config.yaml
dataset: "streak pictures of flow and ridge fields"
image_size: 48
arch: "dit"
objective: "flow_matching"
activation: "gelu"
qk_norm: false
optimizer: "adamw"
beta2: 0.999
grad_clip: 1.0
gradient_noise: 0.1
decay_fraction: 0.2
Rows from block 2 of a small image flow-matching model, named by matrix and row number. Rows with one number belong to one neuron. Each number is 128 + 32 x the weight over its row's rms, rounded and kept within 0 to 255. All counts start at 0. Numbers have three digits each. After the name is the row's rms in percent of the matrix's.
After each neuron's rows are labels from the 100 images, of 14976 (inputs lightly noised), where the neuron reaches its highest value: "responds to" is what is common among them. Only what is clearly more common there than usual is listed. The data: streak pictures of flow and ridge fields.
# fc1: MLP up (model.blocks.2.mlp.fc1.weight, 768x128), inputs 0-63
# fc2: MLP down (model.blocks.2.mlp.fc2.weight, 128x768, transposed), outputs 0-63

fc1.688 087:135129120121107085117183160147157128105157171141156149176191115112139132056143116089056130060106122135154114157136202128139151073109101217119174079123111117124122071126108124147131129131154124
fc2.688 077:092094115129133122071097136204062102098119164103114119123145166082131115107141155162062133117088096111164105182156150087115151095133124117146130146097130089088156109165150127182137128165111149
responds to: fine streaks; turbulent

fc1.748 085:153133172145156153064169080152180175131125144069129145188147120098118129124155117091121122084116121077113151111127173058084179177103138133117081061089056111114084113056114156179164158123145138
fc2.748 093:071085140097121137129133168157088140122173132106123104143069130125150076135159159111153079087119095178069122075122125154145150108138061102106162185145139163115112145104152116100102129110049107
responds to: parallel

fc1.310 084:103075101073161118173150073151125195136108145193123155143173128156077130138143185102147114076115093094178139184141078166150162072109152145091139125139071151107117148112148115098137101136151173
fc2.310 111:146129150163119119119173084080164089117116133104115066192131126171153153147089119121147138160138119191115151151104132120115118120153066072108130108099176155127116134158170150106115129148101180
responds to: turbulent

fc1.280 107:124109145085174147129130107139092122105162115124107154149113176094068167114157105145141134161155125176093095088075149144117116225119125155098087114185074117042138111153090160077085106125150151
fc2.280 097:083126146096176104075098119137114128143142154180122121148170184090163147133168151142136141177123132039163108205144175129107102097106142179180165213144177131132099095106062145148115126102047067
responds to: high contrast

fc1.418 115:110197126117111173150117138176142162111156157087042149127135162111120126135112115132135132116153017139152195136117137191146111089114097071067152129128111156145124148069148133121161073180113157
fc2.418 127:128202152130171190138127121118155116157172110086161138121087101130086165153185088132088121098178209169119180139136154143125149115148135059151116076113105125150083084208111147103112147102115118
responds to: fine streaks; high contrast

fc1.482 091:122062119151153129121118168145192114107122162115106158155188058142120126074185140110118131082122046147101092129089166114168168098138118086135144106159116124101204121137101158133126098106148118
fc2.482 079:065118179123153097123131182090156114142074095133121122152127125126122145075157112096117107152148105141134137152179098124146158100098128163138102146123168184126144107139099120077134128115130158
responds to: whorl

fc1.298 100:088123169170176146121179106118172147137090204113111102141187144121119117139145093078169178132109126100165134163084169085046113171128188146104103105155121139073105124096113098124099132124095137
fc2.298 108:061131204072119102121119156172151140074136141120134138049114129134104136115084132111153170113138124091125167120107090157169132068103107059159075165135138170123158119160099177164150146124069155
responds to: pair of whorls

fc1.481 088:126127206151170132110182161151104231090097133197159132160126105153105154111153143134165135070094123129118173157133183138117101106173165152141132077168131186118124097093080110127115086089084100
fc2.481 101:137155106139170161125160146094126083095139114126104118142154127143152158163133186085106072142122103128113179137139155147106200167103068166126131173085105146109115138121135122110117148144081080
responds to: turbulent

fc1.252 096:145074112124101117180119147086124126122128107155152122146154112081160120132116175087079138080118103129161100152120183099153127153167153154044140129177138128139150135147164134155041141127060105
fc2.252 099:106141076146130139034161159127092148085068080174105158143139118137176154108233147108173098163131143158144123106114175115114113108118134133065158130145144180132142120165142118123180134157129154
responds to: loop; parallel

fc1.320 096:123136148114121121067154120105177144130114145116109177128200107040144135114131126128075125097075156108168123117064189112161076090142126138087135055096147175114091125113104159166105114088148107
fc2.320 090:100113153188161091119116117146146161115085126074158189101161110157123108068127148161104135136082130147193108128152145151115124107134096051127088106153106132130082142141098142096105109173094190
responds to: parallel

fc1.357 087:099112090126157095126113142092153137125214117115120104135173129170130149126126102145127133090139191145116124118142127082148116132152165158130113147113114125140134115085144148100173193057115150
fc2.357 107:121173181150175138135120101133141095115079131090124111113086118122098171120136125127126111090128126150112123155123138110133133070094187159191160137104129133126168114255172125113117199138129147
responds to: fine streaks

fc1.633 087:128117166037145052122155066124129115131160108164088145156135125056067130116161135145159234112108142122112153101107156130132141121089174121096153091108079108062150142146104200113154087065141095
fc2.633 081:169051111118181112127119157050158129107154153138146090080162162145078171223113130140148173165139169109103150180141178126106069118136139123096169169089105122111136141120135169153115136163154088
responds to: waves

fc1.309 085:083113123101216160138116159156101081093172136152109190101161145088121166089151103141075115107142150146156134131192105140141156130119117145147113140131098148019079117132098081133206083118116170
fc2.309 093:059173118120191126148132138191128142175145129152137143176057086109124123158044154114075127113140082053128100121105100145071146079090127172155153114163127140192182144138138203126060085153125098
responds to: turbulent

fc1.608 105:168083149096191190055091081111204139132099141119151142156145108087137143124146097156164154101132144078176136137108153084149099101122117116094102075143135196164106115101155120155123156115118074
fc2.608 089:174095095098157118169106143212173138135089105119142125128128112064109125113128135139164155107124164141096102128099137150076180149218120121097108196119174133135127134082126199132118137159096122
responds to: parallel

fc1.621 090:109144135139127067076161137134178193121137145165162133155117194071108121117140172122165168142149110143147141187076156150088107165111119116063123102140138161098176124111095147093183062112102070
fc2.621 094:100143187131164072124125159110106088132108099058124110172129089132117111184158158118132137156166127103128168110100134139083108086114131138099147144133122208123124118165126133126100068113130121
responds to: high contrast

fc1.623 098:184061162128142105173100129114125160141115150185161217135137096125097133141146204054122156142141095063162094080150136127147121143091078130113136097142095114125103134161099165150157133150107108
fc2.623 097:118094050107109108170114106062126126098168143143090066144122149079153109101093191121115127126086188111152058122099107139109154165131033156096156137144158155173137171112120107131153108144118106
responds to: high contrast

fc1.512 096:168101159109082137068186159157101141066126140142174141141142126136072176117129208099120134053116173164126115164107144103126166201180142106142103140127090165104172142117062155082149137125119152
fc2.512 104:116165094153128175170163147139135069102089103163133147115106129090183120141066156145111107092159082142121145048118102168148112100139110171129128148137108200183098101125189099124118147127067114
responds to: parallel

fc1.691 092:112161106089221132147172123162118115064104124140127118179196130116099126117138164125088099118125146132151151143060089068104150077093146128099115127116119158088168143126118141109159107105151181
fc2.691 108:085122162129177083114150109161135115195118138109145162132121130087140038088130109132120130128125129086139149139206068110144150126150118061128176145068143134134095158110185174097148095112124187
responds to: turbulent

fc1.440 146:128093151129085103123132140143116131094062140112128137129163120120127142051133117110126122090095146134123188154133109098153120153132115255125139102060141137128137146121138118092113121105131152
fc2.440 176:110189152144108077103119125133131114113116155147133131146136132119128091207091146113135139111123137130123133157123082165136143104122121239137099113162130094113138142107116111130126119131149134
responds to: loop

fc1.291 090:097129163106113088108134094188127151160103098124082136119153104167140101107118133070123105107100088096126109160186165160084118149138183171087121111137157172109166105095143165110028168096132128
fc2.291 096:106090100150099134141156097140110100074088067203163141077113167103064133148127114088158133120134172110156132146093138166109063166126136131124183134089147143135125150131114085141233172133129125
responds to: pair of whorls

fc1.146 089:158121119138184146073120124141160130118160161156195141148158052144134107074149106130111116140109154105166144194086140122105158112162144090122125093160128143154094125141174156156146115137117158
fc2.146 095:134163129107148133143163191097114117145116124151111143148099146186091106113182091103117077125126106149135154124144146125133123141110077173154128032135093165069151155102083103117151105190138129
responds to: turbulent

fc1.598 104:142157152069159163131168149138097145088150125121155128153136082148068208108134172113116178071066128130102091153120121092143159138156118113111125149100089121156179141096092163118162101134114160
fc2.598 130:127153117133112139125110128158131081111092122116119103144138173168122095122192147122165196066108143146120131047154117124135167108157073101121088144155093176130130131146212122114164145154153098
responds to: high contrast

fc1.366 092:113141171117097114123107167128102127070136143156151153138152169159133137060091159128078060135117122141119122105061089122164080117127107098126096124109144240124083062080141140182125179125103141
fc2.366 091:139090130182106162158102092132064109221123146107093159112098141153159128165153128140140170185149117119135114143192141081121076124134125132149176128163109198140159157123143142115143180133169109
responds to: high contrast

fc1.50 110:174101196100145143092113124106108180103100137092112185127126131126110159104092179133148121070056156122124165101048145110138113146099175081094129154172136154112117156131131135126133133082121123
fc2.50 110:113116127143111133177067152122124146128078108108138143144152146122051085123100069142080173097135153115133169057139193130158126158098155078144144089147129175108093131100090093211154132133158034
responds to: high contrast

fc1.336 197:110103127126213085127115159125139150125220135066128148148157138112119139110099133010123152079125146138152171147105079131163127082081180124113089120101137140129122135107106161123118119126126081
fc2.336 168:119131119108177110134136146108157124120063145104120133131117125132148117135086142000128112122144114097118189114151069110137108170096170107117186123174148148158130134088150132127145132120122072
responds to: pair of whorls

fc1.122 094:150100152128148107090164073120145184132104126100114155189157071140125139043159131108125147048082205101106137105114173108158185101100148121142139059099073151106099112082142137183161134107163143
fc2.122 093:133108109114125184099151153150115123142095102138139226106101158066126151094164084134213125101145079065128069142142127123057152089194091130157179119124133161142152137103114165105122129156117107
responds to: parallel

fc1.517 113:082078156129151148136120099095079146136193122088132114173142157105080178132118185122157147136127158122111096071098143156088144184104153134104105076130111161095088124140052190101101115123113110
fc2.517 101:215145178166120152065084140143104079154124173094129146155146169154103100179163106161113220162123140116132074214134167130180107129049129127142123203153096113106159130141064164126099139153146145
responds to: high contrast

fc1.40 097:109117134070155122125127147140116129142109173176119153137122117131041140115163162117132127097103162138153128146085089139172123041116161098133174147115136078109169153078110116096182142091067151
fc2.40 094:132097111169131130063078152166159155093101104120136161202135122128139158092096109136160135164178091128118103140168136130087118117168117137141168124054105139101089142094167125164087134104102131
responds to: fine streaks; turbulent

fc1.495 093:127109170074101086133182156163093146121178105175164117166131128109113153069170109079065141079134175133174179190093125103135098086128123060063096081085129137154126142085089129086150176124142144
fc2.495 105:100159127127143125142153148095175156135186073162103145121118114084057156133131107110057175117135137133090149100138173086096116187111152086101153113135112137133107121096162158118128116145145105
responds to: turbulent

fc1.640 099:151123226126159136110115158172112183155174117182114112176147082137098134134127142119127087114127138127136083164054151117123107150138110189093127046140134188128096152141102191126142166175073167
fc2.640 084:139147209128114194145114096117113127147087140108144101064085127127097098065117150125123217172119157138095093150219137134193181174068129148135137140125104151137115163129128134094141128163101146
responds to: pair of whorls

fc1.132 095:099161126057153083186118130191147140156159176141110132196144092114127142117159134062109111112155133167125069138125089131115145130157145186135064156145136115129140115172092104118097081126084145
fc2.132 094:122117147149102084108156112091110141123167093195105136060122131125172155109155118149139106082103128105156106111108124132092135143146129117124164166147112050158177102106070130125138130093146124
responds to: high contrast

fc1.513 089:163094120084142145096086128078096124166145108190085132118141075133098147139109120098059102129096177158101143172127120133113135146116139086125127101107111140182173150125158110128129217209146119
fc2.513 091:140144082163113091132153099111159153126111117085174183120061132129142152140142104081107115162097118134134188121111120123124159081148156105147126128134198154145165087158132131140142221063143129
responds to: source

fc1.300 088:108144141138171091113085125146105120136102200163158172121170113075144127053136165116095186084115103145135099154113087135099097094165124150149164135125136096126154117175175104129078114129061140
fc2.300 091:130151171152133156165101154113175101150118122175141184097075091124193174071132130150139138155085138128128106191152109074124153131117102147117068154106120088112079129110140130127097111125109149
responds to: fine streaks

fc1.703 114:173070122088122162090142132136109114093057119105182129129124122173092133147116146124098157106141109152152198177124140120126102098097151146078175087161109091139137191070131159115095144098119108
fc2.703 110:139152119130085163165157102168170142176112111152122129155139117174152078140029129159073168150146112172114192015122065123140162148108143180117122160180125092143121117166149126121137122135210116
responds to: spiral

fc1.560 082:115096150109088121146103134100071098110073141086098156140198190105122144172188171114080185148117136145161148077167171146124144153139121129150188060109151204102132155121110064095149123103119106
fc2.560 094:095130137210097106188157172087179139177098154133115154119115156080127144108078138111128133103113124166152142130108129120194171170146077140094077120090151194088176112130133178132106130152196073
responds to: pair of whorls

fc1.143 102:138105125102147114066083085160175148145093194090109136161149102084147143093116131090134096121127131136106154183114098109151113122127131119131080108099154147122121123174155158181142119156109132
fc2.143 096:087091117083120145213101127119151123126137191169133087093112099127144067072111165111112105120136084110134153134150117141084092113143148094136105132151093109109138120112114119168118120149144135
responds to: parallel

fc1.125 090:149111133129114059076114085153165158160185212145115209144192131119139116041121133129048124121115145081168166137110117118120128107135143101133062150094152136136168158072163110152111129101098149
fc2.125 098:136136132099091103117069144179068114124110138168137159143134123093112062114122095122169116103170140150134149156164115169133152154118149164137172130113132112100141135118138154110178093114166128
responds to: turbulent

fc1.41 098:129070149137186130072138077150104108113183121138092175155176110103091150141152138120135147132156143147107216136147133129080135114142161122154111056103102166080185091088105153102072078077106106
fc2.41 082:200131087146109097129156133150125091140156136091120151124147131143097129124138097148130172134167128139155174093120097140123070094163130134145177171117128187139093120148089126116150133138124125
responds to: waves

fc1.398 089:130120128086123075141077158074113115137122121122150146126124117131081124111128179106151156111105156120174128143079127113133112081161161175094150142143160109139151129099113137099076144135070090
fc2.398 105:151152145179141135093071116146151126132137068157089120138070092123130167119169155149093125112093130086136118152197125137171084123190127148109103116073089085136068115167173132143167130101177142
responds to: fine streaks; turbulent

fc1.288 093:103136169147169102075142156141179173129138192152146133242169053114132135102109111108145147084072140071170121100129127103101163149175136121134125050130132174133141137083146135131173079065074157
fc2.288 094:143115154093078088141147178113157112118130144157129095135121146144095157149108090104216068152116132131140119147144111126167137081096103173133056177111061139128139109144105130157134106158103159
responds to: waves

fc1.130 108:122099216114151148099167129116111141125149140162128152188174056132058123122118126106163168112058152120135122104089111145093111150100127141095190093093107184114156141079110156132158041106106120
fc2.130 094:132153139152123089140132118125134097122094084129138059067105090117075121195122168133104154174100131170152111159173132127110121111125123146133134175067156100110117131128185090100136107147125124
responds to: waves

fc1.344 132:140092175131161066176139145098118188111090147111127098203177113122132129125162148116159150106130088119150123172104173062135146149152132139103130079152145109073156080071115150098141069076106097
fc2.344 129:115160134162122118142145059076130163118150124078135109127101130116134104125118099040105111144121100148124189057101067164094104139083119092113155117118180174057150110125152111115132156104108085
responds to: high contrast

fc1.44 094:179097150052203076072123173147139113066101165131164102146129093086113183099183159106118140123116103126082167112111193129108173131079156158143168131155131109107164129145173115116137181072052187
fc2.44 090:133157138113099147051087095163106103144132123116163222136141157166187091173167108149161119133157109132114101133176162098112113137190110128105151096122152118109168143166116108140118133129160117
responds to: high contrast

fc1.289 095:223102135122114106112124079121158165151117145155184141135154097150137133083138100112111142123140166095184120195097119135135134109151103127092083132144117133162161132121166083161131111129115106
fc2.289 093:147063059090125100108126082108137134187162136117130156105147075168138142140132098131115166169098100074121144143180148127110077175157148126142121175112086070095110109100120124135092119151113140
responds to: waves

fc1.345 093:200032137067136078142185131124122113098140101140132124135135102141056149100158173093139183082121130132125198139161155110133178089096166136111176115121076100088151154076093192101088111130154161
fc2.345 096:128114191133164187164095179153138124092138089138136168181146129111084181112140151161207127088163135128118129103156191150130076100119111051120131124131124106134103129132161131108164111121102143
responds to: turbulent

fc1.467 094:152104150102214147125120110130125112099134097089076141172153053132086152140137118092093078152094073142113140110121166142178153138146110094137128078087136201119123098110096146106156177161127115
fc2.467 086:187156115136131125150144111116145176135105068131146086176183149192108142141077080086163112183104159134153129129105097124105168131073116100150099076103082164117103127148085100121126181120151102
responds to: pair of whorls

fc1.389 090:105090172153114129126167081160149153126147150142085152132190114107128146104195102054055147102144141079189104185093148122178120101157098158103081088087076166127101136109097190162117131125145095
fc2.389 096:080087112091118119087076111177101123150137123078145166092127126169125084228142131158156056113113152141153112156143138133119105157138154201104117158109107079161079152147087102136118121146142097
responds to: turbulent

fc1.297 101:191101163062120094105161128102171187091075128131148108124121121124058176095135157124142162110136116085112189142144142122175171084091155080143166096135081121050100107135108161115141118145151149
fc2.297 091:108094117168168158145161146108151133098118155101146164179100099118136154126135126123160180115180126065167090111151094128116102118142112129123096168094176112117110152108107148112132128111159103
responds to: waves

fc1.54 111:098154098130110143165128142133132143124102156137146132120130123135135112165140151041116129108117126129144122138184166212179120119131140191143109110054142093150113127106135127125113144127128168
fc2.54 144:147156137120166152091121084140162129109118075082117142137176134125147101136152142143115126067113126138147132110095115255145136116145119109121125153207110075120130127105149143140113151150109149
responds to: fine streaks

fc1.172 092:136138143151170109124187159096161134137092135104147141142146095127145127153142090118093112131124109135113090132202103120103173135089129170145094154139135118087093133122075252131149146159117197
fc2.172 108:168102095032169120126042190136149134119112093130121123141098147140121159124137096086078155126148146102154101141074116115175115144086123107127064093128117163097150157126129076157147139095164144
responds to: source

fc1.607 091:097110132163134107098172146154165140168154180167090159154175154111120110085132102094144119105115128098162107140155115146103122115126151168089111133131134117130146136101145090100109224175095110
fc2.607 109:112087127092088074138067136112049152097193121107148178175112111116112152146225117083154186098135126140085107136085103138188119123135142136098072113116132145128143114171131198184140192091083099
responds to: pair of whorls

fc1.469 128:131126147101188154143097125160105122146103107179102172171147075160109154115162111061056083127114138124119085145106158114128154140163127124149138085145123154108129155126142140151118187181118156
fc2.469 119:092119103103141150122099082129110067144137154180085112150157078054122179140113189070159211141124151112109173102144122133124139111146121148115131146150123127145149151126084151129144058165147113
responds to: source

fc1.588 093:132153190132166078126081108118112166134127135153165161121116122089107179127114214094136163114110140135087110159170172158126147066112173117121163113167121128140101128094177129128168141133065096
fc2.588 079:150153152132107080099086075120112133131087080158132141144090092061113116137142131144195106142117185154102109094175151120172070152113143150106120125116190089166116153113104121124116153097134158
responds to: turbulent

fc1.194 103:126086135077125071130142106108174128148106110189137109111108155122065146107156171117112198146180168125113172205085117109125132113093146130141084138113066133041075084094116128131137109111159145
fc2.194 113:142141167161141115134107090071112129163146179148104159108096140110130156147146089098167141113155072165085153145169129142161171130119132070164084158155176158120185134133162130121103108126135105
responds to: high contrast

fc1.338 078:162113135122131089117150137150115181109124120129101114137152146109109127122146130119156191119145113148155119097172166157118209160138142095153127137119078118140142125081155129140131000076110109
fc2.338 102:114193125088149154095140116085115095143113145177112140103107099164148187125112148112121152115121162139088128229103155161158169135122134153091153134062124147136081144162133145157144016174113103
responds to: pair of whorls

fc1.226 105:173115154140196154126140106164137101185116110135081177155162118060125162125153141112080108128077135133125141151146125153084123135132134081172099110162065101092131182062173104192102081139123160
fc2.226 106:154085094111111101113114135111118182110175045124149164192168138116167107113082100112078131080102151131129135137104097126115172082150112133150080131136179102109131074140162143154173095137133083
responds to: high contrast

fc1.561 097:140110145138137136073151070132107137092112123097163142144130107066129155085129095118104113118093132145107199078141110137102078129161183117130071083139111117137142105069161135114080117127085103
fc2.561 087:120097145130173105127106129139106107131127136124112102133161103141149067115130075150129090142132106138161103115123110116062156151108120165105112059129127070100198107118130126184170106144142118
responds to: waves